A small contrastive image-text model, trained from scratch.
Model: 12.8M parameters, 40-pixel images, encoder norm batchnorm, encoder activation gelu, encoder depths [16], encoder widths [192], text encoder width 256, text encoder layers 10, text encoder norm layernorm, text encoder activation gelu_tanh, text encoder moe top_k.
Training: muon at rate 0.022, 5900 steps.
Data: trained on seven-segment displays showing three digits, 97500 training examples, 31.0 epochs.
Rows from expert 4 of block 3 of the text encoder, named by matrix and row number. Rows with one number belong to one neuron. Each number is 200 + 20 x the weight over its row's rms, rounded and kept within 0 to 999. All counts start at 0. After the name is the row's rms in percent of the matrix's.
# up: expert up (text_encoder.blocks.3.mlp.up, 16x128x256), inputs 0-85
# down: expert down (text_encoder.blocks.3.mlp.down, 16x256x128, transposed), outputs 0-85
up.1,086,235,225,186,227,210,191,219,205,205,199,195,195,183,184,223,164,208,177,214,189,232,211,215,199,202,182,177,188,218,198,228,183,202,215,165,185,230,200,230,186,189,211,207,174,193,193,193,187,187,195,204,204,201,200,208,210,201,176,195,201,220,179,230,155,210,229,209,194,168,200,189,197,214,203,212,216,199,211,205,219,224,192,195,204,220,204
down.1,088,190,209,241,155,202,241,193,187,222,217,203,208,202,199,194,174,180,196,201,215,193,242,238,229,190,136,204,193,193,203,227,174,177,181,207,174,185,217,179,204,184,209,177,220,180,214,197,201,195,206,175,219,222,194,204,222,177,225,228,198,227,200,166,182,190,199,182,170,193,192,207,211,221,201,225,187,190,228,213,223,200,197,174,180,215,177
up.2,109,195,141,212,194,244,229,206,188,191,209,174,212,214,205,225,152,212,213,201,205,183,188,213,184,226,189,239,204,204,189,176,207,220,190,193,195,210,205,236,163,223,168,230,205,204,159,191,209,189,185,181,214,150,173,232,218,219,183,220,210,221,188,220,172,204,218,169,185,237,232,185,207,197,226,180,209,193,193,185,189,221,223,187,183,239,235
down.2,108,195,211,215,230,189,199,207,202,237,196,172,180,178,184,195,203,221,200,156,178,205,196,161,195,268,198,227,176,210,221,221,221,199,206,169,169,172,191,188,220,200,211,195,195,180,205,201,182,188,211,207,185,170,187,200,225,193,219,190,238,192,213,202,206,220,181,209,166,211,203,156,214,195,173,253,202,189,192,211,194,190,184,211,246,214,166
up.3,115,177,185,193,157,219,213,172,209,211,203,201,244,231,193,226,230,209,227,168,188,232,219,209,214,185,190,244,182,203,213,158,201,213,204,191,165,207,183,220,198,197,183,206,172,213,162,161,181,183,225,212,194,185,188,209,218,174,192,232,209,200,228,155,198,223,179,202,206,208,194,184,177,188,202,223,185,203,190,194,200,214,179,221,199,204,198
down.3,103,175,194,198,213,213,197,223,195,184,183,200,203,170,185,187,193,229,226,198,199,208,158,149,186,217,168,204,175,207,183,240,224,158,188,178,227,213,192,243,231,194,175,208,172,184,232,236,197,193,227,209,182,214,204,193,188,204,204,174,193,171,231,190,187,186,184,201,190,204,207,192,193,199,187,185,196,206,153,198,197,198,203,172,180,214,230
up.4,102,154,214,228,198,217,204,194,238,220,196,204,212,218,209,213,171,210,173,193,208,200,179,165,199,220,216,204,169,215,172,185,207,193,222,206,172,185,202,182,198,195,217,163,215,247,200,181,206,208,206,189,195,206,179,194,169,191,215,173,211,195,179,214,218,202,232,193,190,225,195,232,215,180,186,213,185,196,189,180,210,218,217,154,236,202,190
down.4,105,219,219,176,181,195,184,206,222,231,235,185,178,209,205,177,217,197,194,215,231,215,180,182,233,194,187,230,191,200,205,212,207,215,213,207,183,203,222,175,179,160,216,212,176,138,206,223,183,188,169,228,171,219,198,169,203,170,208,184,179,203,222,191,198,194,210,243,216,223,220,184,211,195,201,182,199,201,211,167,179,172,174,189,182,218,162
up.5,080,226,219,210,235,175,191,186,238,212,185,176,200,221,214,205,200,221,217,182,222,227,180,224,219,195,184,200,224,199,197,180,172,178,228,176,221,190,200,170,186,196,234,184,213,194,191,172,202,198,220,165,216,204,199,198,203,211,224,202,221,189,212,215,214,179,208,198,169,195,223,189,207,179,178,188,189,197,191,211,195,214,195,193,255,204,189
down.5,091,165,204,184,219,215,212,195,199,208,206,187,226,205,192,200,210,190,183,191,187,190,210,185,211,205,186,188,198,164,196,186,192,184,201,215,191,208,200,197,202,210,169,172,235,168,196,194,183,190,169,188,242,170,159,192,172,245,186,221,223,207,227,230,189,180,210,206,201,219,234,194,203,181,173,201,226,178,203,206,188,254,189,200,218,197,221
up.6,092,188,186,200,187,186,178,219,197,222,169,208,226,222,182,213,236,193,204,186,193,196,192,187,224,203,173,198,165,213,210,214,199,190,204,199,166,207,214,182,176,239,240,199,194,207,194,199,192,234,222,207,202,190,186,207,216,207,188,224,203,175,172,236,184,211,185,205,181,195,170,175,206,215,202,204,201,178,202,231,240,232,190,192,192,195,237
down.6,097,216,218,220,222,231,213,187,214,163,209,200,178,220,224,182,208,174,151,222,198,193,188,173,229,213,186,199,225,206,187,140,192,204,202,209,209,193,170,163,175,234,221,226,213,174,211,192,205,195,202,174,218,232,204,191,204,196,169,183,263,191,206,193,217,166,227,193,219,201,190,196,181,199,197,172,194,202,205,189,223,211,172,204,196,176,180
up.7,095,240,192,184,217,192,238,202,203,185,182,200,246,189,215,168,203,189,191,185,220,197,224,230,193,174,204,196,180,185,203,189,192,186,211,183,202,160,162,174,197,206,219,210,223,182,180,209,178,233,177,170,192,175,211,211,214,208,197,170,199,194,217,204,185,208,170,204,243,209,213,234,251,183,264,162,209,176,229,196,213,206,204,199,205,193,200
down.7,095,199,180,191,173,206,187,210,178,207,224,192,208,216,189,199,246,212,204,194,199,193,211,202,206,236,199,184,216,180,192,193,200,196,170,194,190,181,213,190,182,202,188,206,199,194,219,201,212,200,204,146,159,206,211,216,188,210,217,198,205,208,162,171,204,190,162,150,189,161,162,204,194,181,181,217,211,217,216,176,202,187,183,215,213,233,199
up.8,088,170,187,173,230,181,203,221,195,213,195,215,185,185,186,217,209,202,154,194,197,197,221,201,237,191,194,207,195,184,182,205,200,170,214,209,216,199,192,204,187,178,220,193,199,192,244,217,208,214,191,171,148,215,226,207,201,191,204,227,220,189,198,214,182,221,181,209,210,198,199,174,212,193,200,185,213,183,209,213,210,204,215,246,183,182,200
down.8,088,206,213,231,193,204,200,157,170,201,227,206,221,186,204,178,189,202,191,171,214,209,198,227,195,224,186,194,223,213,217,199,249,202,190,179,179,181,179,195,170,218,171,158,186,208,165,192,198,215,214,197,219,168,179,205,186,207,149,163,196,162,209,195,219,185,165,185,186,197,185,229,170,223,172,212,199,213,198,207,190,187,200,225,207,205,206
up.9,099,190,200,206,192,182,177,177,197,212,209,192,202,202,161,185,186,232,205,199,191,192,160,178,187,218,200,202,190,169,182,179,177,198,183,169,215,195,200,231,212,160,178,227,173,217,227,185,179,226,203,176,201,190,217,210,184,205,214,212,206,191,217,199,221,185,194,248,206,227,204,199,188,192,192,179,205,206,248,182,215,200,159,192,244,225,233
down.9,106,213,223,207,208,204,203,197,199,226,195,180,194,191,238,192,189,212,205,163,233,187,167,203,204,180,187,207,178,206,199,212,213,197,195,217,183,185,233,196,201,199,229,172,223,173,177,183,205,191,206,175,200,199,227,221,208,184,202,237,242,201,252,212,190,221,210,202,169,195,188,175,187,224,206,204,185,228,181,212,191,203,169,200,191,227,209
up.10,108,205,183,197,216,195,237,157,211,242,167,227,213,193,189,178,163,179,207,194,231,196,218,209,228,182,221,204,209,215,228,178,237,188,207,209,197,197,223,196,191,195,179,156,231,219,202,179,165,213,200,237,201,214,194,195,185,188,209,225,213,209,221,174,209,192,242,180,183,203,207,216,221,217,173,192,182,189,197,247,211,178,176,190,201,182,178
down.10,100,198,162,246,203,197,219,224,206,201,210,186,202,207,204,187,187,207,222,206,212,186,190,209,182,239,211,186,212,172,190,227,200,224,166,179,212,229,170,196,158,182,187,154,203,203,182,206,185,212,164,201,246,209,231,191,227,259,205,197,170,166,192,205,205,190,196,182,201,192,185,226,222,156,200,189,249,190,217,207,218,210,184,185,201,216,179
up.11,105,195,197,210,221,231,192,218,160,187,231,195,184,227,198,166,196,181,182,193,222,185,188,190,229,225,208,225,202,209,173,177,205,191,228,225,192,162,203,183,229,167,217,197,240,206,182,192,232,186,183,215,229,215,198,192,201,189,156,194,224,208,188,233,181,168,215,179,207,199,222,193,159,227,182,191,188,181,235,171,180,195,209,196,181,197,199
down.11,113,176,197,183,187,180,229,190,227,232,206,186,219,164,206,200,197,197,244,176,234,197,174,191,204,228,183,161,180,232,208,222,180,187,184,215,185,208,221,209,223,205,235,226,166,165,229,234,189,234,185,197,205,211,193,206,199,239,190,174,193,212,184,199,201,193,191,190,199,183,187,201,188,161,198,202,203,195,186,187,203,175,186,184,221,188,200
up.12,102,209,257,211,242,173,209,188,184,187,208,233,209,172,204,175,213,193,188,226,182,179,195,189,207,208,231,151,204,221,241,203,194,186,161,159,167,234,191,230,154,199,220,187,207,186,201,200,183,211,187,192,164,182,214,230,215,212,202,180,221,209,179,212,195,213,213,213,181,182,234,207,191,238,207,190,199,211,193,214,229,208,207,221,188,202,180
down.12,094,193,199,193,221,199,193,163,225,222,190,190,216,185,222,224,175,181,178,196,228,186,178,181,215,180,176,191,226,165,196,243,190,219,177,210,215,181,209,164,224,181,220,171,178,218,217,182,168,193,191,174,197,187,225,182,159,239,209,180,238,206,198,201,187,209,227,231,211,168,203,218,184,198,191,248,225,195,199,219,208,240,201,203,189,232,205
up.13,103,188,212,157,182,165,179,194,211,165,203,215,235,220,200,177,193,234,166,220,204,199,189,221,208,223,170,188,236,234,216,187,206,220,249,200,186,222,205,199,209,186,214,200,197,228,231,209,193,204,233,192,201,190,228,214,215,171,197,229,197,207,194,161,190,182,231,191,221,209,189,181,203,186,194,183,206,199,193,239,198,227,222,211,209,196,238
down.13,101,182,183,165,186,208,183,201,207,204,238,232,207,176,232,245,202,215,237,232,206,196,194,177,207,170,200,215,240,180,174,198,215,240,199,207,218,127,213,193,190,205,232,213,232,218,198,211,189,196,193,191,183,202,210,206,185,194,193,176,201,196,193,199,188,191,192,183,195,219,164,207,198,194,204,196,195,206,189,214,206,198,220,221,192,207,224
up.14,113,219,207,209,188,193,172,198,227,211,202,193,157,166,204,168,203,184,180,187,222,175,189,197,242,159,209,213,228,203,212,197,198,204,230,160,184,199,203,222,212,220,199,210,185,218,176,217,214,234,175,184,183,203,189,197,212,235,227,217,204,177,209,227,232,207,179,224,199,202,204,181,200,203,202,214,204,198,201,222,231,255,180,184,216,184,184
down.14,110,214,193,202,242,195,195,191,181,174,192,199,191,212,168,251,194,206,220,210,210,162,191,209,179,234,184,189,200,184,229,224,217,176,167,183,208,156,227,211,228,194,212,173,200,210,185,169,194,177,170,251,161,219,195,198,199,197,185,178,214,216,209,180,134,199,196,197,198,183,204,196,237,199,224,197,242,196,209,208,215,212,210,216,204,160,179
up.15,096,205,220,217,229,177,188,193,192,198,218,185,230,201,172,179,192,165,201,175,226,214,224,176,202,210,219,183,177,179,219,250,208,232,191,205,176,163,186,211,230,180,220,207,202,228,196,226,170,219,202,223,196,167,205,209,172,244,197,187,191,194,193,177,178,204,152,190,246,175,185,178,193,229,194,217,209,206,233,202,218,208,196,174,205,223,219
down.15,092,194,216,239,189,188,192,192,228,200,207,196,182,186,211,201,159,190,215,188,154,173,174,189,216,212,204,210,170,181,193,171,224,178,225,209,203,175,205,208,211,208,194,227,187,180,194,203,196,183,173,196,190,204,192,216,181,225,221,206,206,217,201,213,191,169,180,185,171,264,199,217,185,171,229,209,226,183,222,211,178,225,205,212,200,147,195
up.16,094,172,222,150,204,187,218,197,205,200,175,211,228,198,193,204,212,234,183,185,212,211,236,192,242,231,203,210,184,182,166,211,213,200,210,217,197,206,221,207,208,180,216,191,220,193,202,186,181,184,203,205,186,219,216,159,171,171,233,231,217,200,192,205,211,198,180,212,215,175,213,202,178,224,200,159,195,197,217,255,204,217,225,194,208,200,189
down.16,105,228,188,239,179,176,211,256,198,159,179,236,218,226,188,203,220,202,227,215,159,192,215,207,186,234,207,167,220,142,192,183,201,193,215,203,200,169,176,200,222,218,207,209,200,200,214,191,229,203,219,196,214,217,206,186,172,208,177,203,195,190,220,169,191,200,204,198,185,178,198,222,208,183,197,209,177,187,235,197,202,230,212,201,259,186,201
up.17,112,204,225,224,182,186,178,203,195,172,171,222,186,195,206,197,191,171,195,186,181,199,216,204,189,200,239,233,179,189,220,178,225,187,203,203,235,205,184,159,221,200,189,226,217,239,195,186,195,213,191,213,177,180,229,171,176,229,160,208,214,192,197,260,185,201,166,198,183,199,185,217,201,158,210,188,195,201,214,172,229,194,164,219,182,199,212
down.17,108,188,203,206,210,183,228,179,208,218,193,150,192,253,190,195,200,186,220,228,200,221,204,192,215,202,189,208,217,181,215,210,178,195,224,222,227,186,195,224,156,208,202,196,216,225,212,215,202,221,199,171,174,168,209,171,215,206,211,220,208,190,192,221,207,192,193,196,159,154,217,209,180,202,166,215,203,189,183,151,202,238,220,187,181,243,183
up.18,083,190,240,211,200,224,209,196,178,206,211,201,226,211,204,195,176,200,162,207,196,217,205,227,200,212,203,198,162,169,162,154,212,182,193,229,188,218,197,185,177,227,195,194,189,186,229,196,177,176,229,169,196,182,244,174,177,202,218,191,208,210,227,220,196,182,189,224,230,214,219,225,217,236,222,146,217,204,214,190,216,253,180,220,203,202,185
down.18,087,221,217,193,195,194,207,181,215,205,224,130,218,204,212,178,205,188,224,209,183,176,163,195,209,173,223,209,198,239,194,179,174,207,184,184,195,182,241,190,195,231,190,226,171,177,235,202,244,160,186,195,214,184,220,239,194,180,202,210,191,181,235,189,201,223,217,209,217,216,188,189,218,210,190,192,206,223,175,199,218,177,221,218,197,181,201
up.19,102,230,188,203,230,209,211,176,161,231,189,250,168,187,193,197,173,201,225,195,187,196,234,162,188,223,202,210,175,203,204,179,169,201,181,222,202,187,173,176,216,205,224,200,234,202,201,199,200,179,213,226,223,223,226,174,178,227,196,251,175,233,230,194,179,173,187,222,228,200,197,192,210,240,199,206,253,199,218,190,214,233,202,233,197,186,179
down.19,100,197,207,198,195,191,183,212,196,206,236,188,196,226,236,197,198,222,195,205,225,238,192,194,145,211,199,195,187,217,197,249,201,209,227,197,187,226,210,210,206,178,213,194,185,203,219,207,189,159,218,195,186,198,197,188,220,187,163,231,194,177,195,208,192,197,202,217,186,191,192,184,193,205,205,184,206,195,190,177,218,171,210,217,188,260,202
up.20,091,212,229,167,186,206,207,184,202,236,209,193,189,193,220,191,214,199,195,191,195,199,184,172,186,242,172,213,197,229,219,196,203,205,195,200,199,182,220,176,216,177,187,182,196,206,192,203,195,190,176,218,183,197,215,210,219,171,235,210,217,223,219,180,194,189,219,208,180,202,192,170,246,178,205,188,239,187,205,206,184,180,215,203,185,199,209
down.20,095,216,149,243,194,172,237,214,212,186,202,200,179,190,182,204,214,182,155,223,209,227,208,216,252,198,203,220,206,198,214,187,156,239,193,220,225,185,213,194,213,212,198,214,200,187,177,202,191,177,207,185,237,199,205,182,191,224,207,190,157,210,221,248,202,163,213,199,207,203,229,238,197,213,177,210,188,170,202,201,208,161,224,210,196,198,179
up.21,098,228,215,219,181,169,202,213,231,189,169,164,185,202,243,234,232,199,214,189,179,159,198,256,219,207,210,231,165,216,203,192,243,190,188,187,186,172,159,184,211,177,202,188,198,213,239,208,209,180,225,188,181,190,198,234,193,176,193,177,203,222,181,247,214,229,213,222,175,204,195,181,220,221,214,192,233,177,231,220,189,178,194,182,181,193,222
down.21,109,206,183,210,172,198,178,205,199,181,187,198,201,206,219,228,204,217,181,199,215,185,210,191,210,178,184,238,235,161,235,191,232,216,186,187,211,206,216,152,237,230,186,202,180,226,168,163,224,187,221,200,207,205,200,180,181,256,187,175,233,216,191,206,224,184,178,205,190,172,159,244,180,203,182,171,213,217,186,199,175,203,233,214,195,216,195
up.22,099,195,211,203,186,193,208,206,207,196,204,227,180,185,193,193,195,203,216,186,200,209,179,215,184,218,216,192,219,203,186,208,219,172,220,185,201,200,197,171,234,201,189,236,223,198,207,203,204,205,191,203,174,181,192,170,176,185,212,185,200,181,209,220,209,200,186,203,205,202,205,195,177,172,182,203,174,202,250,258,232,203,184,227,202,214,188
down.22,093,185,197,214,234,224,226,198,171,197,184,188,208,220,192,207,141,220,147,190,230,246,205,187,205,166,183,222,202,218,222,174,210,203,208,207,185,195,208,169,157,155,187,198,170,244,169,165,195,203,174,190,237,165,212,176,206,189,235,210,200,202,170,184,220,216,206,210,206,196,190,188,197,192,189,193,184,223,217,186,187,217,228,210,199,234,175
up.23,104,209,198,185,209,181,198,218,171,213,200,197,160,203,183,199,197,186,202,169,195,237,170,176,186,202,192,198,215,190,206,168,189,190,229,188,148,192,180,218,184,193,205,203,180,190,211,210,204,190,224,198,221,182,223,189,189,181,213,193,224,182,216,164,195,194,192,184,209,216,258,200,225,206,181,212,168,207,207,191,216,183,224,192,198,203,182
down.23,111,196,167,166,219,206,210,213,196,170,212,195,188,187,209,185,233,192,237,205,212,218,209,213,207,209,211,193,211,187,186,215,199,222,191,145,254,210,192,230,200,183,214,204,200,206,209,180,193,154,184,208,187,176,196,178,210,200,189,258,197,185,183,238,200,212,168,196,200,199,238,224,194,193,203,226,192,202,202,169,221,229,162,183,211,164,186
up.24,104,196,204,225,183,203,196,210,214,210,194,191,177,205,199,204,180,178,200,191,220,223,238,216,233,232,245,199,225,217,207,162,219,209,215,176,160,222,231,169,176,210,208,197,168,179,178,195,175,183,203,153,184,209,226,225,193,195,206,224,202,208,216,180,207,165,200,194,193,209,217,199,206,190,211,204,218,232,198,185,220,224,193,212,194,240,183
down.24,102,156,217,203,217,206,190,194,223,152,200,183,197,187,201,194,217,200,202,204,201,220,231,202,168,190,179,190,143,187,206,167,199,188,195,213,237,208,164,205,165,207,196,239,213,218,203,177,193,189,211,197,213,209,197,203,202,248,147,200,169,198,199,198,176,204,185,202,223,201,257,175,166,181,237,190,202,195,166,179,212,185,141,206,195,192,222
up.25,095,195,162,196,217,212,162,184,197,221,194,203,200,187,205,185,190,212,206,187,192,189,200,200,175,239,219,225,209,184,241,200,223,172,172,218,213,199,207,179,203,199,185,175,184,214,199,232,153,186,180,211,164,184,185,217,201,164,227,232,156,223,209,236,193,174,205,200,195,217,178,191,216,183,184,202,169,201,239,195,190,221,207,188,209,165,209
down.25,099,198,209,217,186,212,201,215,208,169,192,222,214,212,166,239,196,176,206,200,202,242,195,146,222,189,183,179,205,223,208,182,200,219,228,180,193,218,196,235,195,187,199,231,183,223,200,183,197,190,197,249,212,183,206,195,181,211,162,202,245,190,168,197,210,187,203,170,206,169,218,225,182,203,139,227,217,204,184,207,213,212,195,190,183,236,221
up.26,114,188,198,213,261,225,184,192,175,205,196,205,205,185,183,204,192,203,163,198,195,179,203,183,210,218,191,181,191,203,214,195,189,173,195,201,201,187,182,208,165,164,205,218,203,190,196,180,208,205,213,178,222,194,218,178,206,176,205,181,207,213,173,225,197,202,184,203,227,156,213,219,226,200,230,201,182,198,153,213,228,167,173,215,195,215,186
down.26,115,231,202,172,167,155,214,220,226,179,192,216,205,191,233,208,223,176,188,195,206,229,227,191,240,192,166,205,206,153,206,188,226,165,212,214,204,188,183,251,194,216,180,209,164,208,197,198,178,205,206,231,207,235,165,206,213,221,175,166,205,176,211,199,187,214,205,212,222,198,191,199,194,198,197,210,202,213,209,188,183,216,151,221,169,173,177
up.27,090,214,181,229,161,196,197,178,205,224,202,244,185,200,176,198,196,182,186,216,166,248,183,165,195,218,197,220,170,207,206,253,194,225,208,200,211,194,222,200,197,158,202,204,258,191,209,205,189,216,173,204,189,153,180,207,212,227,182,181,219,202,209,207,193,160,174,206,199,174,213,190,211,169,184,199,198,171,229,209,213,194,164,200,187,213,250
down.27,088,188,219,144,164,187,208,218,202,202,209,187,174,191,200,205,206,228,181,226,195,213,181,177,212,200,246,226,210,211,215,190,226,216,171,186,181,202,228,165,227,181,213,186,197,196,193,181,214,205,239,173,179,229,213,201,216,228,203,183,231,146,243,187,240,201,218,193,198,207,206,197,206,243,167,177,223,213,210,206,204,192,199,182,219,201,176
up.28,101,241,207,224,200,220,182,210,208,173,244,152,189,176,199,196,195,191,208,194,219,203,210,171,214,180,218,201,234,171,178,181,200,167,225,194,198,174,188,193,213,219,202,210,221,205,179,200,228,187,211,206,217,178,217,200,179,230,230,161,202,154,173,249,186,204,201,220,187,203,234,198,208,161,181,210,204,199,231,184,198,180,232,223,222,217,207
down.28,097,191,192,174,171,210,181,180,215,211,212,205,203,197,190,190,204,216,202,190,195,227,182,198,202,174,212,183,204,187,189,242,229,214,164,201,191,196,207,188,183,233,177,200,173,176,218,206,182,177,209,223,174,235,196,204,217,218,205,192,195,226,212,178,181,199,196,201,214,192,187,175,211,199,207,208,199,212,230,221,203,212,215,202,185,192,173
up.29,088,237,174,203,187,197,197,190,203,193,189,185,196,227,170,213,209,211,191,162,233,231,227,210,196,161,180,200,193,227,200,178,208,210,219,198,208,161,194,185,185,234,191,233,193,223,188,187,169,187,184,211,208,215,193,199,199,221,220,216,201,209,217,207,176,236,229,195,191,187,195,193,192,139,199,170,178,191,223,203,200,183,215,187,219,252,202
down.29,093,195,223,218,225,189,226,211,208,190,174,224,166,229,203,207,211,209,208,190,213,212,192,185,220,210,201,222,168,238,221,161,227,181,245,164,199,188,183,199,189,207,227,223,186,216,196,225,188,188,189,186,231,232,201,198,173,198,228,183,182,221,197,198,196,178,192,177,200,185,184,177,176,175,210,202,203,205,174,163,197,233,195,181,241,184,166
up.30,104,183,186,198,207,181,199,201,175,206,253,161,167,188,214,187,152,200,195,193,180,202,214,171,148,193,206,191,170,217,195,229,196,201,201,186,202,199,242,204,206,201,234,183,194,158,167,196,168,189,201,213,225,173,225,220,190,213,214,175,220,233,189,200,204,201,160,202,189,221,193,214,185,201,191,167,208,195,220,195,179,185,207,223,216,203,194
down.30,104,183,199,200,225,212,217,210,206,216,187,210,218,194,183,191,196,200,208,184,198,215,210,219,195,174,236,214,226,209,221,235,210,227,194,158,181,168,193,179,247,223,187,187,204,207,164,187,202,184,203,219,220,211,210,203,202,221,211,207,149,186,216,185,234,209,214,188,201,208,197,199,223,225,242,211,220,160,200,215,208,191,173,212,205,207,207
up.31,097,218,207,227,194,194,185,185,193,228,204,175,197,216,165,213,216,193,200,214,220,205,187,213,168,215,199,168,210,201,193,178,205,189,198,198,205,203,190,213,169,228,214,237,206,204,192,215,191,200,220,202,206,189,216,221,188,186,183,153,209,212,204,210,192,164,174,220,182,202,149,217,206,194,194,174,181,205,204,203,202,204,163,197,207,195,222
down.31,101,190,184,195,204,189,194,227,237,179,165,196,217,222,224,189,163,179,196,210,207,217,178,181,228,193,192,203,217,181,193,161,213,232,187,197,212,198,210,201,197,194,193,154,191,194,225,167,181,221,238,178,174,212,177,192,196,238,207,231,199,208,182,219,231,185,185,203,187,198,208,204,209,174,191,199,178,184,192,197,174,217,209,187,184,221,184
up.32,109,165,196,194,193,197,189,239,175,214,188,191,170,185,225,208,200,203,220,216,197,203,239,238,209,207,197,171,218,183,219,149,184,180,234,212,194,185,175,190,237,197,200,198,207,186,210,202,173,184,225,200,219,181,186,206,191,195,209,189,192,193,198,206,198,243,191,161,182,220,184,199,170,185,152,219,189,165,233,202,186,203,181,187,192,209,203
down.32,102,196,194,186,191,199,227,236,200,220,200,205,199,174,221,203,181,201,201,179,200,183,169,184,250,181,227,210,214,192,164,187,224,228,203,193,184,187,229,196,179,226,191,219,229,191,225,225,214,217,186,196,208,203,212,216,180,163,227,212,212,207,169,214,205,200,169,148,205,190,163,178,217,203,201,147,188,217,215,234,181,183,202,181,242,162,197
up.33,080,209,171,190,200,190,200,170,202,221,201,189,186,211,184,185,227,201,199,196,213,189,165,215,258,232,225,204,198,210,169,214,237,158,189,216,200,202,190,229,195,190,202,194,218,255,196,187,168,186,219,249,158,211,210,214,191,175,200,214,139,225,231,222,169,188,199,241,184,208,192,178,232,207,208,184,200,195,188,195,205,194,197,198,208,201,197
down.33,080,196,186,198,233,187,196,216,201,185,226,226,220,201,197,217,178,195,181,212,203,209,236,178,184,187,217,182,228,184,218,183,170,200,165,202,175,185,222,243,210,210,201,211,163,194,187,177,195,194,228,181,206,203,196,223,177,165,191,159,191,187,183,207,195,185,233,203,188,187,209,218,219,168,172,208,175,218,209,203,204,215,203,212,151,186,232
up.34,099,220,195,170,197,175,184,185,191,207,176,218,179,184,223,245,217,199,215,228,207,195,212,191,206,208,188,208,222,210,171,231,186,181,211,212,219,193,188,183,198,217,150,211,218,228,204,216,186,191,222,183,191,193,207,183,217,207,184,206,201,203,246,217,229,186,168,203,187,205,223,206,172,169,217,187,216,210,198,211,204,220,224,184,219,177,217
down.34,088,214,203,189,187,181,212,208,182,186,215,193,205,199,184,204,214,206,186,190,222,185,187,213,177,172,188,180,192,218,213,224,213,205,186,204,166,192,207,206,191,207,195,171,180,204,178,182,205,231,204,211,232,210,184,206,161,197,202,246,187,202,201,207,192,214,208,186,152,202,206,204,215,207,163,217,222,217,219,202,185,192,208,184,193,197,254
up.35,088,199,195,177,190,197,200,214,201,189,196,234,193,176,234,215,203,204,184,207,193,190,217,217,214,166,201,163,196,201,203,194,213,213,180,207,176,182,187,186,223,213,204,225,205,186,191,179,173,200,195,228,147,223,214,178,212,224,214,223,180,219,212,182,197,190,177,193,201,205,198,199,221,204,203,218,180,231,215,230,239,177,215,232,184,173,202
down.35,099,175,182,242,215,211,216,178,200,208,200,252,193,222,187,215,194,212,219,200,196,216,195,213,214,192,209,191,210,193,152,224,191,211,204,203,205,225,166,188,196,213,161,173,169,207,226,180,196,171,184,236,199,170,222,205,204,213,199,180,205,210,225,184,165,197,178,243,226,213,211,195,230,204,174,178,218,193,205,210,197,219,190,196,155,186,199
up.36,106,199,207,193,161,213,194,220,221,207,171,191,171,205,199,211,225,192,193,199,209,221,222,172,202,228,193,214,164,196,208,198,198,184,180,210,204,224,218,205,195,157,228,194,209,229,195,182,206,186,207,208,220,169,205,186,217,212,220,191,193,221,211,199,208,177,140,232,221,200,235,200,229,192,181,189,178,188,221,175,186,178,167,201,216,183,198
down.36,108,208,165,211,190,164,191,202,216,192,217,187,197,213,222,169,201,199,229,200,225,226,220,224,257,174,231,206,221,191,179,212,172,183,203,177,221,222,217,187,197,204,201,171,207,178,218,217,182,192,195,222,220,243,220,215,182,228,198,222,234,211,157,245,183,225,212,234,183,190,219,181,161,210,203,195,196,215,195,173,185,234,210,185,195,209,210
up.37,108,221,217,186,194,231,218,189,236,177,220,202,187,212,207,222,221,191,203,186,191,182,215,160,182,166,220,213,176,179,182,223,233,196,212,195,189,205,193,209,199,211,204,190,196,219,171,205,187,216,190,198,186,191,240,162,222,178,186,193,165,207,191,188,226,220,213,180,151,220,186,181,241,190,227,210,199,213,218,157,196,185,187,192,198,208,208
down.37,117,202,229,204,192,199,195,184,214,201,214,186,221,198,190,198,204,219,213,237,216,187,195,208,218,209,147,210,212,199,202,234,194,193,221,201,206,197,196,184,165,204,156,209,203,189,199,189,186,189,194,179,219,194,225,179,222,225,183,187,203,202,186,176,187,181,196,213,187,202,238,221,183,182,194,206,209,197,200,203,202,207,214,231,201,203,207
up.38,091,213,208,171,205,184,194,200,193,155,212,203,188,220,206,166,191,229,196,169,206,226,188,236,193,217,193,163,142,208,223,177,201,208,204,242,184,229,218,196,213,155,259,181,191,191,213,182,186,196,226,164,206,176,215,229,206,210,230,203,207,202,222,170,206,212,172,230,191,214,201,210,159,210,209,190,221,235,194,171,196,194,157,198,241,192,246
down.38,099,194,212,219,200,212,192,207,189,225,154,198,241,161,188,238,198,173,184,198,196,187,227,212,212,199,194,198,220,199,236,178,211,170,213,211,180,203,172,182,189,214,193,215,180,206,174,242,249,174,194,246,183,229,191,197,217,236,205,213,196,205,156,226,169,178,186,151,218,246,205,229,191,178,188,214,225,159,203,212,163,222,205,220,187,196,190
up.39,100,215,192,179,182,196,211,212,205,185,147,205,226,205,197,207,230,237,208,203,214,207,240,187,221,194,166,231,218,199,208,215,201,201,199,194,193,211,182,194,239,202,181,189,180,183,212,208,194,198,197,181,201,196,206,236,191,219,214,184,222,197,191,208,161,206,180,202,227,211,149,212,173,173,222,226,219,200,182,201,208,198,171,199,179,227,185
down.39,095,199,214,203,219,197,206,207,177,219,199,205,199,226,216,171,200,180,187,197,204,206,168,194,180,211,203,175,181,203,218,184,209,210,186,241,187,204,201,226,204,217,220,200,202,197,190,234,197,158,160,182,173,211,224,224,232,202,184,234,220,209,210,190,233,188,223,198,248,237,177,223,184,217,195,195,236,181,182,171,205,215,178,175,184,188,202